python train.py --encoder_arch="preact_resnet" --model="image captioner" --dataset="rendered made-up planets" --train_examples=48750 --image_size=48 --crop_scale_min=0.8 --horizontal_flip=false --rotation_deg=10 --tokenizer="word" --vocab_size=28 --encoder_norm="batchnorm" --encoder_activation="celu" --encoder_depths=[3, 6, 3] --encoder_kernel_size=3 --encoder_stem="deep" --encoder_avg_pool_shortcut=true --encoder_widths=[64, 112, 192] --fusion="cross_attention" --decoder_width=192 --decoder_layers=12 --decoder_norm="layernorm" --decoder_norm_position="pre" --decoder_activation="squared_relu" --decoder_mlp_ratio=2 --decoder_head_dim=64 --decoder_fused_qkv=true --decoder_bias="all" --decoder_qk_norm=false --decoder_parallel_block=false --decoder_inner_norm=false --decoder_positions="learned" --decoder_cross_attention_every=1 --decoder_tie_embeddings=false --init="kaiming_normal" --residual_init="scaled_by_depth" --optimizer="soap" --beta2=0.95 --lr=0.0026 --beta1=0.95 --shampoo_beta=0.95 --eps=1e-08 --precondition_frequency=16 --max_precond_dim=512 --one_sided=false --adamw_lr_other_params=0.0022 --grad_clip=1.0 --steps=4700 --batch_size=128 --epochs=12.3 --lr_schedule="cosine" --final_lr_fraction=0.05 --warmup_steps=940 --weight_decay=0.1 --adamw_weight_decay_other_params=0.05
Rows from block 3 of the text decoder, named by matrix and row number. Each number is 128 + 24 x the weight over its row's rms, rounded and kept within 0 to 255. All counts start at 0. Numbers have three digits each. After the name is the row's rms in percent of the matrix's.
# v: cross-attention value (decoder.blocks.3.cross_attn.v.weight, 192x192), inputs 96-191
v.20 097:112157095114105099149147119159130095134105162101124148145120044117139132102185113139112127131120136183137098154116118163103124161140097122140143118133088143137128136109108137115174088116118100119136148137104117130085116126121166096137112123093173114131093129149103084084099109144073147116
v.21 091:093140110118126171184123132095136107157113147134129153143143125098116131126159142104151133141170124170124112119139147123141096111152152131109112112141095135125122135134067075116112146147129120141136153152097134109113159158117129127107172127112160153098132142159151157123153153144091149112
v.22 112:138152158103133130131138152120096107084174163163105145113143110113123152164107105135133117097146149151134156117161151097123094131157119147142094117152086105144073161101118087141081099095134168139126174152133115119132142155140130102165129110101146135146128112139123088115127099167099183118
v.23 094:164100129153136101147132145110135103131129125134168132114112109127104140158168100165119151110097140150120138180153131136126104142113116113183082098124091098157119109127088142127153165112120109164121095091128147118066122097124162105144131168108109117124149147170085093104109131142122121081
v.24 096:186108121102100132134125075131168136139130127120113108119176190141113139104090109127130139132120142152132116170135133100125105109113102102168145132096160124162120147120147140118171085142110142128147111130107137087116143147134123153120081116094119162145114094137150142098129127103148127117
v.25 092:131086100177101167134083173145132183152144090138132154128134151124150137128083072108109134105108107126110094125115109138122150088094131120109166168102122109112139153135099106110110137106139116082136098139117108122179152145107083139124124145140143126137116106120135131103159135139151131160
v.26 095:129148107094131095095120119116126113081108149091051137143132191151105154141122153160114152113121132117146132122176114131131134129139129148169126132137169131163174134101105093099111100135136104195156122146148139144115137093121183116179104162192121100157167155140098115157114148118127138136
v.27 098:137106157132093145116106155100099149096113108116124091139088162101071103142080099087161153138147174137103146151167128171132186123104147130159134124133110079104195113118103130154137157126130124072175111095134072137127133128116134102102119125141145165097135084117144069148146108116177121180
v.28 082:147077124127083127128147113073112127144125135136118150119133131145128091137158147135103119109162146116126138115152124108137125162091099150097107123128133105084149152080107114116095130144143137102107094124140180129097078159114132147145118163133156126096176090162114135098153141134095116136
v.29 105:153156130140114095123119124149147110158124129112167158138133120163134123134146113140084138073135118143104113154153130146122088113177110121195131094112139087149146129115131131134116107142113141133162097147130108101127087113120113106135104122121103105094109175126076122117111100216140084075
v.30 099:136076118119117125144121127066103123155125109125131133114137140098109109116103132145145123116156152135102140104126132132159132106140108132140109108169103087196135135159082106123144123115145107092133129137141150145085122073096130155131156150137145155124158109166183132103149073085170112130
v.31 109:136058147132101123151114152100121098168129135168135112137099130148138118134130126165155116168128083138134096101178125097086110114108136121086096138171109100086108114138135119164130195134129144127141159134150129159108144151144108165128141152165114158117147085075153081140159129086139131155
v.32 098:117106120127104160136099132138115141123101099099111131097118097132123151135145129143095120095103067125140129125103106147158135117125124115128145109125142116199137123131119136106176119152087138104124139148114162130165105093137142100151116129136106094108126187101065131113094177111181114101
v.33 098:071120117091111067130104129143108154138104127123102140134088134135086112142113130138119115128112147134108116109167127113114111117099150097143101113119100138165127163111111141133132116112090107120118133194093159120143127122135153134122132118144161122146079076092061148091135135161083127155
v.34 094:116132127147169153162128125114118064132122125140116117119147050131135104158128124096108124151152138137195159136116137127152144091145147110132141142087131132153107148122112112148178137150118129162126189114145141110123152157133093092121087140136130156137150148123166111154101156158109130125
v.35 101:111109123127134171131130083140106116189133096120122144170132112135115124092118091103133096124126130121151135106137132125149162165122121126120136135116136145097120127132150118115096130113171105053163088132161088143146137151112121110092121131149118137185168091114110154104092134142115152144
v.36 091:113145154094144099110151094144139099180153123126093136118138094139145135112144129135111129172133120138134142176134086134133163081136149128122133150139109120153141094118118084118174133135164145115103185123099148116132136161131132124119145095107111122134130112124139145130146104143139133099
v.37 096:164132140131159153128112126148125109132075106133106172119121124122213109106115137156107148140129173112109110098105087130095134155141128116117068147115123129081126079143134137143115110134134136122175142165138127115139151103143126108121166140094179170152146124115107121088127107122088143077
v.38 090:114117128078128102083185136101128110137100114115116142190117165148107136113125140122148112163162152110141115093123133106125160112124098155108168129131157138155116139142084124102068147107125124151097117134096183082140149126175129155134097162143142149137138137153156154119152130104145131113
v.39 102:117167196121117152114141134132140100140148120136150096150163141139132130110143105149143126161144130125157159123118169077153132134121146152121166101116141155108154113155134120100129145145085158122123123119129132116150083126131129152121107145101081119137138139126126124163150169118197144131
v.40 096:110133159107136123160101122132142095110117190143118175104107108117121098125171099138131127130121114114137134115100129094125098093172134139158087147121101095130127164126146157121117101102117098136169141102106112160114093149166123093127148080097126116099125148104086121124175157158145086080
v.41 098:114178113129185103141140147160095124089121074136149168090133097137123084140130098143126155159119137109139146101147157193175107160140092108137140144100134130088113078135130136124124082122132111122120105104116118111101132104142119112172175147129113108145127153110121117140128114097143183145
v.42 096:135123118166123159139107138131177113147118155132155110124116122158085104162132142147133116098110123147161184177139181120139137099130147152164087136100132129169088112156156130159135124129093128186132122126127106143116114118113111095125112126143119123110147094147128130147114140129170109125
v.43 117:091138124142112159083157076149127152130137089123143104120153143130155154098139138095113191120180119063091141124125122129134112143150110109111117111131154154084123105132130113113136094167108110125144084132070124098081092123184120114131151110084118089118118153156097131116130140112185153098
v.44 104:165149139155163138138107154159124121096167131134135144110133126139133118130105105122144117064091103117127118139133154152132125158097103128169151153105132130169100143158107141138142167100124128163145125161134094107109156117116152126104098129151141104095125140123116144127117071144101138106
v.45 108:072076157112116119171149160130164159191134134131114111150123130112104125126136166119089117159136143138100114162118125122111148122129151159098136141161110153141160147145132139152160163087117096137123160078140137111112138136106122136120125139140102129084110065126152140098125110107155099140
v.46 104:162139106143106149134106123081118123089116114155112146118162153156179163155113110108120137102106129144104111099096108154152112115142149128104144145150139094157130122139105102086150164140146166121141119146084169121130140116113143148135112151119138144167110155162161127133144099083108134094
v.47 102:172101122110153167165147141121137122139125132100094119110097165077142135105111140113161090142134128113144158118156174122166125126101109175152103134147120178106116116121130119139128099101153117103176099136131078147143208163110128137120132112159125140119119161171132127095083125159129154154
v.48 090:159150187121137108119136126105101129111123096171100101111161146126167156097102137133153127173152104111121131115162128114158112116115088164116137110115105132101134129102132112145089114096088135139123064107130108151081142078132116125168115102130128126128137117146098118122123110131107176099
v.49 093:130118118130135126128142130138138139138126137145149129161145120123111130095138114109103136119094183071116156140144099139137170120102088094128164101188161109142119097153136135121138186125138099093114120151121116116124136128203144167124154127147133076081121134128149133135142144118138125127
v.50 102:113112177129116170117115123144136113123124148136098137176091162131138122169110127144123136126121146128102154100160129093142137115087176130101140123139130105123117155134115111115142169100127163131145134121189114182155124163109116145114148166143146147102145146139102100129166110140162128115
v.51 102:147113123140152113140116130106108142110138122126121144071165157104114133139120157102145102121132101119113128088118144129155096167119142182153120127116099111130066126113145067166127103124138104086149118157101159125088126103105156129133136094127139108101147141131106120101153110102122161098
v.52 112:148126151159118115107113102105109115132118103133104117115099124103111084114120120149143128150088135126148135086130149169102152130135137104115170142135104152071144110155097142140117182137126119103145139088106113137149127066144126105143111170123154117176122165114145119147144081117112141121
v.53 108:115143122112187082110128097189115133146147085105097110160149149108170116088133125124121138116174110103129116083114133139081131092117114118102118129139149143146160144118149155091137125136112116127115104129106178076149101087169143158130104139090150110143123158132113158131114142083162167085
v.54 092:117114183080102150123117131157132111112131091115141126133115125152137130114116141139132116164113122116113130119093126107098125140123157111087119143153146091119110132133120114132130112191101144119138161142081066140158137122145153141116128085124153193110115095126094142153146134172174118117
v.55 093:164108161175125089138097100085140103127150140155154101112150148123147130109145116149149127116123099115166136138140145124139163140125112123154102151125133160148151156125110110116179132102119136147147101131159188106131157102123152149118101192159132096136173089068167106149096134110162198147
v.56 104:123083158112133101181156102141106158125158115144095142149101159126157132166162106156124150128110156097107137172137155104147159130132171143073130111118125154141149089101075134130150142107120183127123166131113154125120169149154147175098132145147096147096119118128167141109110138128094143149
v.57 099:143171136137138155138088159167115155126145103092109130136127130130146148165108101164152122094144147118147166128157147149103123100139130136098131154165127105128155118108113160123127080112154107092155168166103100106141142152153123113140111126117156112178141125141118125141118134127133164118
v.58 091:137101143146152113136163124127112124140109171121189099101132108101144154122133129178152131111133127101137110120142158114139138134098114139125104122142121163139115132143093142132140148110127120177158094145133122095121160117146163137117102153107096120091136145150145134123070126120094103161
v.59 105:120135078154135055133129171114099148102139126135090154096124151088098147159096139094129122092112158144104152107125150174135137128110146138188093155140110126094110131131128087128126186095088117131107133115102108130148137102103111100143139130166183154133114115132147137131150078124125121168
v.60 094:151150115127129127124099122136155105125099115134135149117127133125101153144167105112143147179109136138128125119132135092124105082125130130165094125137120105132143099144121055103133148114114123128129145114105118170110118108136105134111130164105108136153115141153118103161118141149140083126
v.61 100:135134153119131176141135110151160100090091125134167114145070145114124142122191118104135121129119099143109149131141098118116129153124147131127084147103126123114154126130130202116129133122149113217132122104145105156114088133149145112126138124100129112111094158098082147172152099163096106101
v.62 104:102115182095154142116135113156129081136108102109147141146166090135147154142157142126141128137144110107130120107097116129134124169128101112132137096142113149118093159108111172132123146133088118135124120146090128126087109078151155125119146144103091118142134147137062142160141119135116129104
v.63 112:151152120174125114103099150141131113107105129119146074152104117119086144104161140110095133095152128121135091117103096132127167089130123099138127142100121133169121133106092081149141158126124104106138109136177157144107143144089136122116085158133151117136141104169111102071063130166122092166
v.64 118:141157127151125130122102134164140149123142084086123135095113129122168137126133114149158123128121094090088150156126136132113120078149141154164141118120120123092162151113117171136156092120141089130140123152119101119169128152149106145128061110094137099147159163139086133142173119159132193138
v.65 095:151105148100161132092154111061153120154142157142128101149129133137087149027125140127142108145111186113104122119117144099142132137115093126156124119144141125130170133114116128151131122119113090145143132172141114091145132133096131137112147117081147121081145106118083112173131175084136124119
v.66 106:110072141121153118145123144089127117171136124167123099182115136143137111140108157119141113146150108097132140100103148135131100145146121146139160121180124129129113133120113085095098132121108105149138123093128123117188118118135131169125134098165123136143075113136117163129119145117102107140
v.67 097:123136146079116142106128094125108126167139138124131124143144164103131146051159150099135115111124104114117144127144135110145152103076143159139118134097161133088096143159118148152128107113119139156114130165127169135082109159168119109136121086133128165132134106165104102154166113134140121114
v.68 094:132167127143157126103108121146110125111162153123124144111132070153113107120120117144129143151132109152131120154134173159116149136112129134110104148088153094137107087122111143075119100127080154113081145125144133096125164130083126122132161125114176115126144112117147089120166146199131163153
v.69 101:108115128137131101147054121083147143130128164127092119103162142132144120150137133134110125135082125162103184136112160111151120128135127109149193125137138152165141135139085135112125128101113126118134134152117120161185150130100165144120154122111142110129102167103111147142111151115128145093
v.70 088:147120108135072162097134126091081163111095118086152127125107151078131111111121112124151139128159086107132117135132183159060102134115139199082137146117137074116163128144159100134083135148174116132119139113117110145139139124121124177122156144143139141168116200107130174102142161118150134115
v.71 104:139154138125123105120191112116139165113138145107134157122115173143153142046127108141142138128111148140138126126134101099120110090162099139111153113135143141117136112135082140138112109117118115147149133113163137101067119127123154134082141121132132152112157133099126127137138105132150098138
v.72 094:140101132128156110128138150067162095118148146160143138124132101097117139154137116139107091115152186110108110141119113090137089134148158084116137090150110142116133111156103077127144102145108100132121122162112104117127116155088135118156152111122092113157108121096174130158117108119132134132
v.73 090:144145152159163133157117106127144141175131141108134081102127153134154140102128135133102139144124120123114187098144117120140147082180097129134152086121104131108134162100107156124170110128107088126145137120125131122122072090116121109102121140118147134121129168141120139175101119144115167150
v.74 111:118155150085110114132141111103137155124138192155130130121138116150123129082099080158118111105081157152101150118054102084144123150145153074104112120136155134140133105130106064139129090119141100109129146138144129136137110169130178168188126175106077125121111120102109121118121133108117137150
v.75 083:098121117131109095125148095119162114141153116091139108104127107138102104122140111133132138137137115107092152061134121151140099109086131147112126124168148161131083123146131182147122146112097146142108159099130127119145158108094140072136113112120125141130064130128147190093179131115120159075
v.76 116:141106089117148174113147157051149142158129108158105136145137151138121092143134150157133121163108088106162099120136172145166114171137150129089121109113128135124130112141132075107116142121128156137126152135141145169111134111132125115160206113149129137121119107105129147122124088150095157103
v.77 094:068106114123110124110105121132120137124133116136115100112111159152118129151120092130152136098133165103109143118109119154146140138113173092185135158139150114122109082145113163129159097149143116097156127202143115123120129169120158163153161111126132128149114183124161136147199141150126125179
v.78 098:168146140161142123130123106147099117120124156099144114131146126131113147104097170091141103137132095136144122153172142090142107121075146123098122115161105141113119171176134150091123148144127114101112156158083110119151119131135153098110068139136167124076151159148121119160125120147153114103
v.79 091:090084145070109111136132123132147123104187118131134105151130130142154144144131135112152104139141121121133138116096165153112119125123096151103178133139106119170119108099153146119097154191159141106147119111142115082141073134131127108128140153127111105124112144131112131129131152129074128158